{
  "dataset": "rendered landscapes of hills, water and sky",
  "train_examples": 145000,
  "horizontal_flip": true,
  "objective": "v",
  "cond_dim": 192,
  "text_encoder_mlp_ratio": 2,
  "text_encoder_head_dim": 64,
  "cond_dropout": 0.2,
  "norm": "groupnorm",
  "init": "trunc_normal_002",
  "momentum": 0.95,
  "nesterov": true,
  "epochs": 19.5,
  "weight_decay": 0.06
}
Rows from block 4 of the denoiser, named by matrix and row number. Rows with one number belong to one attention dimension. Each number is 500 + 40 x the weight over its row's rms, rounded and kept within 0 to 999. All counts start at 0. Numbers have three digits each. After the name is the row's rms in percent of the matrix's.
# q: attention query, key and value (stacked) (model.mid.1.attn.qkv.weight, 384x128, the q third), inputs 0-127
# k: attention query, key and value (stacked) (model.mid.1.attn.qkv.weight, 384x128, the k third), inputs 0-127
q.75 099:520502449484497509474420502502509405564589437507512429494442530534480552525514472506451521536478491464566481485462463469471465546465525568490479489495535538431524490577473471451478563539499578465416567554521475509500576536476594493542416474496477448506534523460542457472496479471420515558499532446489555527510564511515509463444449461530513471487485519453494506480525498557463525526505
q.76 102:509541524470485473515514561506557483555603524469551463530451505506504534499520564522515494519517545542482458541459506478564441526506518460418504531484528518465431445514473494540492578473461484429516459451487574487498539526470555463527477425470541510545460485521455559472551579502516524481517572422545510531487506508503445510450489510426514564478463449408594428490513468495508458471478
q.77 100:489494565487479474518622524486479435460520488460528530473507434450521475493448515475472488504504539505503399475505454513555541521500510489580525485507508536579458552467443475485427569447528437557383563509565516497488471511433508575516437513461478417508490500512489463509543507527547452535463541479517459475498546540497485539508503446490533510474535446494579485494554565477468518474517
q.78 101:445511552504566517481555519488500473452478469505515502430548554479453535513467459562493492426546489523487419478437406458496484626491470495440523527543520424499538533544520518480460545484502484521479498498474500450496557537513494588490509578426570542530501482496451511509459498592537536441468520439501421479435534480454567529540497497507527507445539498530527517530508544448506487496497
q.79 096:529481518665489506493512498490465478475468573465500487453494558514507503552535542514494440576481492437510396539416590495455530564478439463475494490508553548521513380491489484486521517490441534433476523507518450491459496528500443535521470498457552460474524510494512503500554470481479477513469459494569495536545443511490496485522468516485471534512508486559482536496538474463570430573485
q.80 091:491468539514461537464553512476487482497577573481516496446502456414460485476523527506582535520538610550455389512536564506513522561520554505537525475470527495480456540464511514513461493488486490534430471513415495464519453536506503511416475483541450451505476543417481538488478515570547421446408546503571543537499528461493517439488504505455558507495492468469510498491474518487533524484442
q.81 099:539452511441449500516520515463439529521498435420489499526454502451545479500504503542508437530502521485491601498538414514510559531437470495548526588468516555466489483477443522525493494527497446604418514534472518508517465557517505481516499514493530517447550438508476441501501541546516518426529461454446536515461563435437506500456517493535542523540534501523609513483511545489413557485500
q.82 099:452520473468483513520506501494512552537482461489523537503464535458495483528433457569469469518458525515497510476491481468571513475568449533416509576520535503485509461450504495425386466449579389543459527565528499465408503450478444558483538472520516533488546488497435520459465506570540546510490465508446498559484549516525493491477547543505549445505529482569508527474495529559531561508430
q.83 098:526554488570524497459540528433564491439502483528509439537572529560492445532463542484447559465452443497493471518556483520500544447503567438515506572481512534546603521455496534502457537557492445516507439499521536445443477527552490436426523485484474433499535481596503530520528491475487499410525530534532498451476477461464514422521516461511488465517441433526555508501496513548455519482476
q.84 095:466485536470476509483463428463501483485496561522519441522481520470495564537500460530464537485451485505590455450475513578455526439454519437479493459490558450517512475532503548458488547454482478447459461543559460495538474512447477579587541399436430490572519452552529488417535496537509481555514485537504504469520447517491450524522573522497498509557490470535497485539549464476580523502436
q.85 101:501484482441571521542541436505458528465504536465476560554509462493562484434511469427556531466539454542509466509474503567535504513504512559440482486475479480484497543463481488503479501478495473546504463487401463517521551455561467475499508460523522478499464484513435516488464416565484515528479533581563551540511600475475556458562490540557531611513495497453443513492459480422472541492563
q.86 110:511499489574563511506565501542526479456478502448573548422576489534503548565531502558468455439465465527445420498489430520474473527515509528525474513550490466468545479470544486483455513518494497530502474497486481505516557414547548561515578525447472499548456491549420552405413461541500511500444482503504538508429611556483498534504505495468466454494442490511542512516532489490538514486474
q.87 101:493475544398558504558493466467493478460456489499492485542498513453498424452519469468511568515507492500536575450480532542552457529456504534402539524504517477445512491483524546513508462541569544546538459468459531481533531535562527511465523499563501467481500534457538523478477581477414443477476538459509559503369524448490541508494532467517522557451556539548444499456475515537518514454570
q.88 104:447499468447523534506519536511493522476456520541483523468476421529474523428428543494521481527495555498509541452495479541458534438467525466511469526584532479493590579493521481499514514583524471454477470457519422486560458427496542526502485444463505551469476569552538513450574483489523442544494492452519502408492502599544504467486507522514473535480539482550500549535543408492515587477473
q.89 093:496498502527419472553531526604465492495434540472526508453436490472551519538490471511496482521538430550462516473530520567443487500501486487463486559468479474496525469443463499527447511432561462547497479532548521506589498570511560475527525605481470478529534406508466493447467579487491511435504527541522476511494446560519481494534494545414525494471473416540515463476439507517522437512559
q.90 106:477542513482473525500414519479518519483481454536528471493482507569523530507550460509468504498513541396482522516486542475440462448450524559477479479465536515428548531519476475504444501534458623439553438452460428519497577462537530549498471539534497482552476534531462492473513437381488490521546496508517524532511542532429500524498527490481514508571368506505532531504547489484555527475510
q.91 096:557494505568576522452593444418528500492494534452542465549506445508476514496509476461527555384556432506483480524539579456477503446508514509447522479492503516505474456507484467402463559531477494468509536452423493467468532568542487475504568527521491507471504457489530473485595581469558514493519500476541477498506480461582490440505420530536536515496554500512501517500492472515521464433462
q.92 102:523552484468443529521451527494569529466401472538513504462498458454461533508516590568533509496453471399483464509489503500523556524518515373509463536520494521419525487472497532506473523509507414457498484516506523487553479502499386499507465499505442465471465504515576478545495481472543495504527541582536514505483513514530471387507457497454523559545507540542585480457538487491526557518502
q.93 109:476509483472454552450531518468458476570440464568516482512485463433484523475490528511471507567525548541466549490558515547521512531535591507508508554502516463600524465509497422476477516451505477479478496508422537476484511495404523583443456514483516535528447466444581422514508524501518443489510491451460503513469489528563481476518558451503546450428607523559551481478503433488517510525507
q.94 104:474490547583578546479542471528466447516469531488523478525550460451533585434491438498514570431458481535531475534445528505509440446477469479564524463502480490477508532557506491557524494483503450468573536503481499542500523533523533527418588471536490461462562451486481538432562532539465470454497449512479460540500474476458496488471489406532517569431578551479490496494477434531458515530519
q.95 096:496530525458534474456393492498487478472421488519493485516465438511531536464498490553511537527513513477484550480479441452438489483544473500410493581483531446434562429462504541473461500478543523467488548506443567495458519523480480533430520445467476470498477486527559542508478533505501560479483578544496545518452517511533516470601560467592511465492532466501487503529531557622502555504531
q.96 093:581467524484546537483515444523485466560487469471505482532562519482523522598512587543469503535474504519498506466503498500493536534476452512518562505438495493443523496508522472566452500522432548423489403543519486554556563463475535554485498453476568540451522442466508576460444509487462455425542474450452522427490489539528573498464451512496479469528529510431476502502552541587502518501451
q.97 103:460491518453511467541485473587428539498535509439516510464452515484437452532515561506434513489438467470562494481593469535520518557484494540517521480447460526510491429444540524588553417522473490427462447535401482561497497543562520475576487486481534490526519582507487556528505496518532520451569494527487472500589514478455494544473473479488556469482487553484480510454543490450467459472505
q.98 097:489507512470544526440505424487513517460527471502507583521522477506601500467514496539508583476498547439509526494459432513485540523459489509501503481488508518560460515577551444512485521472510458462526488502540524504587532482444515519474525457562575564469556405532415488438454481552503542445477463402458573530470500487457519416509466472467419513517487493511526558460533510510504526524457
q.99 087:532487514463463512535500514481508564487475501549457483555473526582511552578563492460470551449507617434447474505478501517461527419525552472465478479510500521489502553542507527439422530547562573486417568531472503566437496544491454490472456575455466504481429582519442492475489528508519456499451466470533567521501507534481480475509528545427482490516501522426469499525503487473491446472522
q.100 089:475535582568535501536521565440597497454568484489504458501478444496464525508561515499519516449467497455527538520519577460539528503416482483551512449511570473480525470513498548523558505510425497491445478431490445432542467567534575490503505455512495453454491510554507501517533481436463480494533520490465503507458459507504482543390441555475467509507503453532463413479507499538453507575553
q.101 106:466477505570414467543468527540492531550591459524464462504460494521531479525548497541464503534456473527561458436450438516563475483527459568445511513494459443461479512468521452570509491544464495553492433510415538497564454531523554522509504468457554520478498427528402479524492444510491444485526569554473515494528510489475557478522511481471549497551525585522454548489588476521530535499489
q.102 102:575484489555447514518484583590453448531520608438455488523498495489539465516424479470419526554469454426517472473467563493519541495515528490492529461478514483470466427528520458505516499541509563515411559515436491516537547482470505536521489465490473457522472489536506577439542450577485516534499467535516494513461464498504500542405547519480483529460431530483420494513441536538529532504497
q.103 110:469507484507438506484508542456470514507498475559458502523512472531541526518505464517509524478570485515452484476467500520479465498501494533507484519541514442501578519513430445514572505531495473480616458471474522461519449482488505469517608471524452546498475516569636549510470475551502490401539499563511548446504479536466501481542534529522516409554535454526512496479396452570467565515516
q.104 098:553506483465477470554522454506482471454514477652530549582466458520483471434513504506519622477531507493469508538498560391518538428536523512517496457497440468512552499500451452523520486476503506482536431467489499509484472452509467533458568519501575421558458536444553485531531553468506497517543544448507484522512563425527472558529491526515518478509493548469501496484545448513463471460498
q.105 092:477434487538493531464528551521507474510453535544468447509445413473492498496536499565550503507484527514465476506529547503495532510529536511424486494422524583446519451558446524522539558535463563573498490557544441467474480503468559606488530485460461501482476459519453485558501463503487492457500544461537545482488461502443470526510520588489552456500530509479413553457565477440541505428570
q.106 105:582540508478535519471469556534487494581462483490467594546490454474507449477521573467530586526487464482489497533485446490550490525455524471484503459405500493536555482469444486481539466522550538470460538484462463482516478493483498465472539521465514499453468470527445574565525514621487506470517473432562460501557485552427494498444457477509465573437477535470520519504474570556462455554500
q.107 096:543449468548527504543490465524507528436560452471525503451510446504561518414542497480540503490499555531463500509522478573504451603528552435418552522484453509454464431518490577489502490447480546506516434495467434440500518543461510564488522452473490519521530573465537501459432457503500521518466513477501410490539515508524577496496496423534503581461544512492470456511532499507569453448472
q.108 095:571487543513459468458480415468491443536524459504544459523484488560498511545509510481508508456536476511518492529485454552586507491497508482548492456510470427531520512474432472493502583513519508509498534490582464506497571519499475538414584617514535485478546472470541540503457555541502471487465474492446440493502470537484596514423495484476498523539526526430472532490517413545429414509538
q.109 098:551511539563433510530567524479553561483492511559560448527458496461444455488525507496489548483456423504557486520464507466514438482494588524563512482443510557493528479503501501469479443526512556415497465482472530558503530496559486533539485460484585455521486512478474561519459490557561518556546519448432494488548547477502457519442477556502470465440528380524480504427455510471461523492484
q.110 101:583496560560559478446496499468495532567481487525514491493482524556507542502533399451575472496511499480505430480458506515498550501491523502566402595412483512435541494485558475438517499531460489442481530541595557491472480524507497520488550508604473509511492559435491497489503493515479539475485485478392460544470478555489450493444462509539477498540507501487548518526584494548503483497494
q.111 109:515526472500457463500573581445457498535479565465485461460520500526478538461431529459527467538491438507514604468485555489492445535472511510463498435526509469492478481479536486554542574541566483549464480422530501449418532418510476502459500566506500475484462478440514519564548513468469526546478551563563471513509468513458500489447533513511493591525545478517510526527402490534459554439535
q.112 096:562473522445553443465504587553499516591471513502474499525491442556523494535487469432470465569529505445517512473426526538467463525525469484515557458530467522495520473419463427517520498493551452478546540457516474443537474526587487508478507512441412513550520479533542449590568494460526464544553503496502476479485458533519472535475441493513454493466481517531545498465517495543426406555519
q.113 101:433517544489420543474476484441512533476497441476416477503485459553479496442476444439529497457578474492470488490465507509470548449493480475527545515484535553541509501514499472429461525566526491530442489580534497506542486532486392549547500490540541569467490463498546423499469518515433489517501571463524546576529417495473561494486466551500526517541415484518544460524523578548541484532502
q.114 109:440435454515540494470503500568568496462505466477481514513497484495558422415516564483526537479496526524538558500443538481511527554477578473483458459490514511528560457506484433492511513409519480459553448469495524529526522488503491490508525446488551512471495460460561574461407454568508512503471558481498530495547501564538533496612503466543473560446523514517578498483497513580517425472452
q.115 102:421388512509518456480521570576549480546509426411506522517517491459544527547520492529510475558453541509513456495501451513425559499483509474470554500520533439527528505514573484471494517507529504410489514504444531535478484476498553557534439479455551435415494516512490520481528466474459486493506458573536513499554511469516499438455470477465565545461491550497398557491510510451505567468541
q.116 092:457522499522520483529516490513515440446480474521485428527514447430551507580467479511461535558531503539499539476527540495501441503494444506535509470520477515481552485565507498566451410534554460452511477509373486487526432568447452557454519495558532509501484589526531481477557485505566511502479507513425491455443458618516533505520507497549478523516524571527522453485570457479494550497483
q.117 091:442460441454510542435477472500516503518448453497507501489519418526500569509456485569526491480554551592493509499552496521500510447498491458460494534550515481598500513507462534580502478502541413486558500602574505515482510456455395515519510433558477477521537464544558493521470481485452485505486480472525521427453458551500472546502498526552508502513481466507476526457483535463561537389521
q.118 106:562522475398539448518573599524564516549525427518587545505559433480536548528495508549535560546444430504454488498483499512466544479468515517508453428514503479476530545448493473488545499470516501442480524387433487556514438467570524530490495483511460415492541510495457508464483496540505584547501479514555554460528517463490469524521512495498428507460465496497459538482516516457465504495515
q.119 106:549511434507462455554503577459516497493480624529498550479495516466496477529515530528464563554523423603504472507479501496524508501504455582517461441487505460486447513538564514511489502525523546583567519519523494481495521473528513442492482547467415538526507458449473527493449490414486535431467532566481445503497508457507573563471477495403479537526488480469474420505528503472437504472526
q.120 097:501538523485475509433550499450538548542445508426520512486462480492527569477469444436520470507620468526467470500509436469475472592508517498489508420568495422466507549562535488459514464499457590455497469506512502483519449441598484498534492532439420513499529533535537469484483512483486497543475565529462484464508540395539493442511562532445472515442496488491562498476503493521529523523527
q.121 110:409506522479460476470549469546508520547533500430505483415609475467475547499440440509488557493475489539564551487568535526461487520515484437556504404511503474456478479502591527569553485528495444470437504495494477461580445468537491546544478457571535498524469552532527481499547529526460476552454514518488481501508467423525484545444470438530484499531471569532462468493502469542503447492485
q.122 113:566508448460428442515501482533476551506440511513509478392506591527530550504479490564515473506509509462488515447487651551445456545522507473495556492478510520416425460524541525533553539582477549496484503520474512457476472460463543505506552507502471510541499518480534456454520451503498500465455500492462471472469530490499549562460437435534460462580498536497485545526420542531468506480503
q.123 106:509484514559502468505515676438456514488515499530482492579531435488475488507506489474437451472431489510494518494500559529448470515543495426564453534507501518494576558552454497479518526540507465450480535577409446452483461536551547500495513498491447485527534502478573521479501441556513503450517479542462527522543515560543458583497461523496502492455463537469516466465512528504536542439466
q.124 091:536545480535571401516522581510446454469450508495526519491503412468469457556490559530601545557459487474501546464498513499512541422514501573490459446438463496512499528479538467532501481495483550569536489510506491487457598459512432579495494436502540524473518514500503589420470539464536478480512522548538488501541498514525605558480496483550476504510480462480491482481489585514532516506492
q.125 104:542439547517557490467501515499474528466462498487539492445469529451502486552476428448433444472503496511532450477509504478435474529440496499519484586592477504581492537433595467544427506541531555503546520528563477533474570488544511452499544487468531499497487452532493435575512462539491482552507500424569527590459483542521456493501513447490465530556525453484451540462500551473457522464523
q.126 090:467463488442468570473499487592431507435507518435489544476549490474525465436475492509423552467512514436548481454550523515458524496486546524479452525477451538477470529386489486545502502489466524574539460499531487537549496491478527544565450551531556499506554484424564429523487509506480530496494572501498505501462514516516546542545552492562562530536527469505450532496525563449422417474489
k.75 095:468527502430510441543496529504464504520542495514508452432521469566495453461521488508522472493502498399537578504577553578485530516530452501514525495433479528523497422512501481517492549407597514558496491506484496523488479581519518462448505538535561468417497473411478471498466487492572471485504486512538495526494434436529540520534559471488448589482494527542547460505471539533477415460482
k.76 095:487428513438421378560469492467456498517531521443501523478583474537412477536493544512421544487531520446527494441474472477546531536484466594420489450459540505467539535475431470464527479537565497462491489464524486512496540508494479539541498457466538537476574510530432478553473458485500536519465514565508428468481511543514449482541540486535514522485549564528489493531444567472534513475498
k.77 098:513472515533491487398430505397471554482521515528504499547536536487440522516475519511447518502513402532525507452454576556483495510477480499458446512433517489524530474486482488507526497534541559551527435459463503516529517505559518522491548525470437562465532502444534537533499517519446513437473547420480532547458517580545472481487510412527548547494603483507597469476479538470516486438517
k.78 095:461520435489574548408478560461515468525551506535542494515509526471507488484487573458439606558478482474546543515488482511504523468523481547519497486521472459492439499554559536515572533510524476506505524481408496437403546536497463473496501507433526495512502559461544500498502515458474507534455552524491405564462542509496473433457597515449473479513508437509491506452477410503466538549511
k.79 095:514528459496484543483491498507517564528463469481549532445493600572502493496491455472500448439492452539502493517543532521471464492489523550500500516480516496480441495591472506523492418442506560445556510421480426572510484439547501454526433433512517469462507525469544524490508469481469494529440494561485519455541565504498447476532494489495597459525511550599423500455446542537466464510421
k.80 091:497538444461496489587510486475479547506497515464433517570463620495478582517526440465421501498525462441514507470432526517418455558482522487469496485492508538517519500504471490527499515501510547413531420497495494489539522498561507458501443535508455597447558504526498546497435458518521528498457455454479473525523552502482503453538512527454471560471495548517481585484439602489464521492554
k.81 102:506539606484519480489468465470494480465554560473510431514458478428538546462510492438553571598471464533519498450504459488502524550470513574515464391537528525498511532503506517492491552486527542375497449445513489517483549597498483524448522484469537499462485554470477514577405543510507465460541495471462494505508505438489523527471472493491505490416570475448489472497521522516542493454492
k.82 097:511472479493528569462468586552480522517499515527580482585496483451458486448456457493554549539564465506464545529483528514539490443531524493533469454546487480453515506534435473546491579535527441435546459495455515465565484492512432503497505538454532522508501494490554478563491473476531596429558451427434463429502540447490500542454478493455525553482523543425524522478446528521514530478553
k.83 093:435489515570455518463480507532559484515456465511529481534515549444530463472483485543506545543434529488471534491438523505550486517514539487484490528520491475434517484538576410523482483523497464464491532538501437528501507431480462462454536533525520578543526517483509519420468451523460469524536527488506542552530497400611419460542455475556434566484502479500468453531552470527501518592427
k.84 096:550534508478547487453521587477511597492469495471499544511477513566481440367452492477483444475445487434529562464495490479558524535486528535504491574478502547427527478419478521542483527523463481498531490547458484457426462471590471530505578544509428537460520525499539488487501491451528458473562510494482529495526534451439523526511513496539479450535445489450482512522560589507521463474538
k.85 104:488472481482420516515470470502525495495524506447445506529461516535528493493513491534506472607520471464524510495504493560480538471513379479452492532449458491622519548570556492533446535476449479531446495563502524489536538548445492531535414524516425548506502472571529550498565480525477480506481548464531516502533446484517484483465522475428515469559502517428530501472523446550422580530545
k.86 099:477500480514498485464474578553564448520490556551553521513489480494503501489549474460466520516453439470462496428533551531462522544516482541481532495394497519563448485480573481481513504556498505580504484484476526490525517515583408513506421525520487470493500554525518418442506489455531518508534559532473440479467454548517422481473547515476477474456520415495556541554458420488421564528511
k.87 106:486450507422500553509528554396486440559584509473484537538492487483515468503520469449433513561537521449511399517526447472503514539534510556525480509545481510475539506559562448534481482484551516473431448535509497508459479491362535463464432527500459476513464432468521464503521494487537427555576525449455532518542521505524570500541494563475533491486544505451480472530495493471490521534454
k.88 108:531473509476587497505547438419549467525471426521535527559500449551474481515458460503477535513508498497521522508526522548503499521513422521460496518436476510514537504426572538463500551553422494582573520539502524456474466480504507453458485509516538417582504530549447571455496508511500491476537488450480502542522361511499511482487504464545463570414540502498548464511502524519464562529478
k.89 095:572454469492531486496489490489488472604513548438485462528485518417521454476476466453501514499496399516556457418452478425587457485492476463430465483442563603518490454526464528488470415493518583521528507507460450474491539522580442518490500530495484446519482495532469500490475513515536485529555569470484508539480521555516502510501440538459533457559537526486496494554547444484512495517437
k.90 095:526527515426546553494522510559527462432439429481516556499469527564478482459534503482474456435541557441492519513482495452475465520505540491484516509422414483560490531509504468553528497490519492572476497509590523474491458504527526562523494464503525458529470489524500410472466498478559432517559615568498471500528422471560504503565439546503462501568517417495509500514527476462551546522507
k.91 100:521490496506542471544490490455550494510462492500481486492535614507565457561519495516482439597543568442551459503431437512462513494518460509506523544554531437428499447520520427575538455550477500468556515466539489469501490453440547527528492486492518515517436463513550504516492472556515488449473435519458516555557446544575392507456557536494458447500505505516498532480520479473511436517455
k.92 094:508525517500560529497463466511491592573550482557574554486529543548466474463457387450494519491443492500495557501511488511451451501565429488473464498540489501505535518488403486452579529478508512487548450546500490531536479455490450512553484454537488479493523600531527521527512450515508472471569480507445461472562491432556523505562487520573448485428456474491434439464502552489503528519512
k.93 105:466480420484641500477519466446490507536543461531540518545523490463513398545480437487503526466538513478546543548531507451556518471463500490551551493506505488466506525490441505400550523503494463528505520454469483517476564508467513449588513460458513483443483500452524545494496545479505584525530484448438485583537495475475540435521519457476510496446550613460516535515508537482485520454456
k.94 107:519471484444500449532509540456520477470464515446487548492485512489532523518592502536468504542538511447512447525510487533462577526516450409406488594506569541457559483539520555480517535483520446524490534469473527452496508515389484484494422541554513556522478464551538472479509572523480431501490435481492487528505466523467530498488620492565500516477466447509419493494520473446459472490546
k.95 095:443506517418576453497516520491544524512518512606513510464519527520483524489539466498440498549405531436457600437532462446554546455522539514554512564568452480488518536513514494425531497464519473459487485569460457464514469514482439406467389484487482463481532481498563489557539540490493514516501542466519499529523432463519529470560452448505540503498479466512492505523550443472544514514498
k.96 089:440555475491610445530508492433511465512530546557514482492578568563446491423477498445503551491451485534506526446512540496468477545505475546476491453434485496505567508480571492450442501507533437541470539491499567516529487526462455488482477524491506459525493484526474540553462604488450530495466545481477543445439547455453503516540451508515570452510507545520435563498547445449448529456487
k.97 100:492430537495583478561534568499460527515486574560598538504561480479479540489509495466449545454535510527438517506469528514559501470493477476499493467485547456477549521451420440515507406483513537471449521561506466518530515490537483522533494502576467514487505533497572547446538512508498469511515475538504473451463458481469445462472511541535470478438562556543482588455428451478541404517465
k.98 095:461533489501567513486499416544529463520505494524504471456574488477493448548439501445459531512557459535497457550490492491469538522453532570494528468450471511534477546439511547484432520507530462481457597415507498494509584557523503505507504507471505468433483498432442470564505562508456524496511503475519508395529601506498490474539483488485460469566503508555394482546529489570462542473468
k.99 091:475486511432512547436508509478525496438429460473482485519474465533518550564500550500506504516507445508512480499563533519575519568474496502564451474488480466531519473459508500562488567519494501561463531379527588547398533533440582518555527475530490550472571571473483535489505482531484447532499411454424501518460475485517504507501474466424483514436497516427529491523510515486473540523542
k.100 092:440459553469435515500573508527556515519486600461462498490505542528510520440546626509504557544470477500470476452492501532467511489494477491568493507590574468451504515556465586453561520553478515552468505546451478470571484531486482502469453529483487552468510418476488524474503466467492498453549489534460571461492518438476466548496566515455492468473525555462482514510468458511446527413494
k.101 099:496504537549462433530428548468472483496500485432493509563527458436482433495501482465573470473505525439456520498459515507572448427505482533453516509468511567495477526512484525550448516538491464518528479545563536466521485505550465539458478601571429510477535541518507598501524615576451545483469547513530479474424472486510432506502461548556490548431513506497473475496450495493526466511476
k.102 107:504518503441469507423531590439445581561473486448466429471476479455510470467488483456551514581530518494446523550469517465545503465475459577623495569541527486532525508556516521525486481510526512506496547447463583513499448451406454467493489549511484462542448504487530525500500494592535502480470474523520471560559495461506493486475528488510498555500474456436535490430520548471493473474553
k.103 105:601492537520448528514524537448576576455540552495486573464473564498427494526540543532460479504506476408496565496472495550476521530500466503518513613435491532435464417544465483598461505501478498452518448482553497439532389491484491441537500517444450470518499510513470460534510505471513520457547509529476475437483484518547488508481476536522470494511575457466490500499517554501488533496550
k.104 100:555433521507559442501520479549504545414491517610514501523448511544523497546514538480510435483533499437479501538503552466486480472466553528505497591481498524450486541527477550554567428483496433537478424585470514420485494530522491441584495464477526507494514454479517505468565528478562484499581475535553503509522547469535460495472479364525467495515482530485502522471509470510469545517470
k.105 093:498519465409430525443515434455436540555475520464561549485469449484490426505496461579525537525500508509580468570460537461497414558485485481486488537563464478502504537542489532474495498499487476573536466510523512543490530532486450414535476473542490516510534437558519591506526498457507518499469556486550486458496510492588426575517463453460563490485502507408497472464514521447501499457509
k.106 102:557473473467569473467549435566412507480536522523513491459498475480536431504468517508478578517506473509552537559524508524505549506501468518514531579451539451494605497482454467496569434442469433511472520472355569482513514489514472521512523528474463488512507515480522495512492473579485525452534522542512474491519436428456504493426514484503559476515537554516394516467442516484491534489506
k.107 089:513485491488567458527514508540436491524520457487533508530492469490429475494555482530504511574464570521461432580435525557461537526502456419440499503467491475517491517493484520434499454520533424500492527547534477526568459518514489482562498484517523498403454582537509485479531388592501518455453544499431598489564554517529527515456480512537497579499486524471506524523499483493440491512549
k.108 087:550490498450559496537508405494548479493522529549455511552438471551528548553498548531497418527452523482464463446488456615514527511512554501500445413479456542483526474491517505518472447524508496509531511474501558503487512526496487433516487512448540448409496440461479545567504499546563532496526574587504561466476446414523523539494458511490522469518470543487488483515446557452436449508509
k.109 105:466541500563548539541510494407544508573508503534501457478443513505539578499517460473440533472539476505442420479508500515571493514466438513520470519446488555516504436517458454462555488470483458510552517516421472452598535495480475407554476480529470554584491463516548461480484549481533496545447455532528553526476486512498477499464503467542506538434574553448541537516470442489453557519500
k.110 094:544513540517484531520441449591497499512520531458489514479525505561489527504545531439416517555541572570481505472517416599491415515482497489528518467446489549449505497517539503398535461492458488546487519479457483517493541441482564513508449517458451548432496513508479497446505419455486488478478532518557494499478506484519567506528466449500501475411557500512586454570515580509517513454501
k.111 103:500486453467455575493554551412509490472510426404497530556490498516561539425458492549565486506506512413504527485490454498455595534533507574529522543585531449420492560515521473520522466526524523470518448558398454502514484435430501460410488512489508453499462468497537502524555511502501490486484477477540512521541468438515526490531543467438538524514476497466457479490475494459490567502509
k.112 101:458466532453461496493545512604441461454567616487491542487479515504530470503538454507468440502487547496512499544505463549488474504521469443539507514519426487452528520532473543507564433453473530497534542508461504479526452463609522518423485521409483526483502579599511474489453509488502524521527489513418426570544498448500504467431469483506488466495431511553523552489544518506492509519537
k.113 098:546522487468470519514511490490460505439522447509481469477470485503469561548506520450513517541490558549509548496553519526458516444449515542451491475395461431501506591500558492448549530479540542550454562474553579530450565388492511518568499527517449466488509491492442460495516481524487467529562500476525491453533424566511483552541502575443428485540483538464573442499522507473489523497543
k.114 107:547470494499552462506470435539578474492538490508572488485513538476545478481513448502456433464492529470495471500511539522430540498485503571456484517410524502547547517465484413511530521497554473524488547528443430463512435547543499512612512557477565475492490582452471420502510442528522493513437525489491493506523484530486485483408472521579514499515488559571428510441535451487462531490553
k.115 106:454496429446516531531421544534443517469491442513530483457537496482462508488529477483516564565541462471520581516481536483506536491512491520499543472526506432503536556515482513551455475522472476493487481504501461528486480509452551504518442516583400598510515499486524577550505568575523516497396482538485448504516502498530455513551511503436490527463557436553447507426451533509539532395495
k.116 104:552520466514518441501493592534563491545509566424537550467433584464505524508517474524499454512444539501487512510440615461508492570465458442555477570486517503463403526494478507538452486475491431492468402510513511467544491432450495466483538507454515518550550515520531502469462461484475522544461497591512433473485529493473488538443514475512504460473411545527500533533548515536494508483490
k.117 091:550539453478452512471487451561484503478520510504562518413476538491373434529468417550513494534461506538497494517504528467395520503492483433521537500480500502472495509539534495586484534444530518490519449577596522558479414460494459472551481491440508462474549454557473547515420519462489550499501464511525492497532457539500468557483497482450487502609516513449507540455541499515499520485517
k.118 105:486535495523553533437528504564441423503494455506512551488496554532449499556495464484490482478505439449495436453491519474527521498490474509520493552553539470540573430497450529491492433470489540443519545530425454452461490575530519532511491509474422587483510498513530502412553549494548497529494489533518466502524509423508454453457553508522546521421532499461434552531490535483469582555410
k.119 102:458470461487402471504486595436453461543525508514534524557525456472481464527513474502511454467458474428484487460450460456550463499522454506593422478553540506479546548517544548426570507534457565455481527499532511499424533487525510493435521527482556499510512456518551457497488507462496508478475516453563556481489504472471554490557616512491509564445477533466484500536413491526475459541504
k.120 101:498485430542456458506538561499481477478535512464467524484413545439526558561519541553507473486501498467500524450531442570524561558494505505452467528499517517561497485513468531434482457530480476480471505471553493453486543415492598411499509435524471555522554564511490453504472453516533555470495564449449508517519547457535513438595530521509543480463484455500500468482520533499381516526466
k.121 106:526417428471534531534557578482490532474495471541518524367516539466497523495486405436478505493495583473454505500454523546493494457535474505487486515536481541508501568448491523498467486567458464496452505595544447438504490410506510524502511501500511532424464460517529519491500465539541550539487521541535585543581474469462434487516554540430531517502455500545545529486491458478535475485477
k.122 119:476488470441527530530504586431403577477455488502547518531506556500507532423581399472485475470532535523480446483524508536479492492541481495587560482472481526498487459482557486557498502514482501489483552531495526518557438488475482531395493513518532532458519443453562492465573488448442445533504499423512541489501532413500576417515516480487502552493456527522565477491513463472494497478517
k.123 112:525522529491435419454550546518568526561510551512505475535513540490438522523583502535488505551504457512512485539487499492494473519452462466551494555484480421440501522549554471501410540544490577540555537534422479419491510443480462527490495499457436516528475537548493533493468503515504520448469517451549472539550484486465483551401494523436508471431516518507608494479467593490478529505511
k.124 097:508541488453544487517583510459483521533569442502527547538464441512372429471479485483601496516468493471484473491530563439496429483508453495556529478495469512459598524532545529477494498492510529528573526570476502479518555508477428478531445464439515442479479507523557465530468450452501536509523518501471413523494469489507505578495532543523504546490518564535456564488522466511527582457518
k.125 101:493542407455522560523433502571472469492452577512456416479478472502455529467508536514469447479504498525528513529525466507461487551488452482469424413559530548528484545493557530523481514521502554434529469481498495531520510457467461515430464458554486461540512591508444487439496542496519461519538411438567524490429511553559519482558506494486500475445492495480516527514468543469514474597446
k.126 092:464434511440534535512459509519511480523496407500538486455490564556548475503490486412539486527515570512490538526501545527461508444473461496436527436485428476493483554467524543469543539485490589497440537504559539507431510511493483430523455420531508494431572528555502485425507509499538515489501447468501543518493536566492407499514498519515475577515476478476493587541535434451495428536489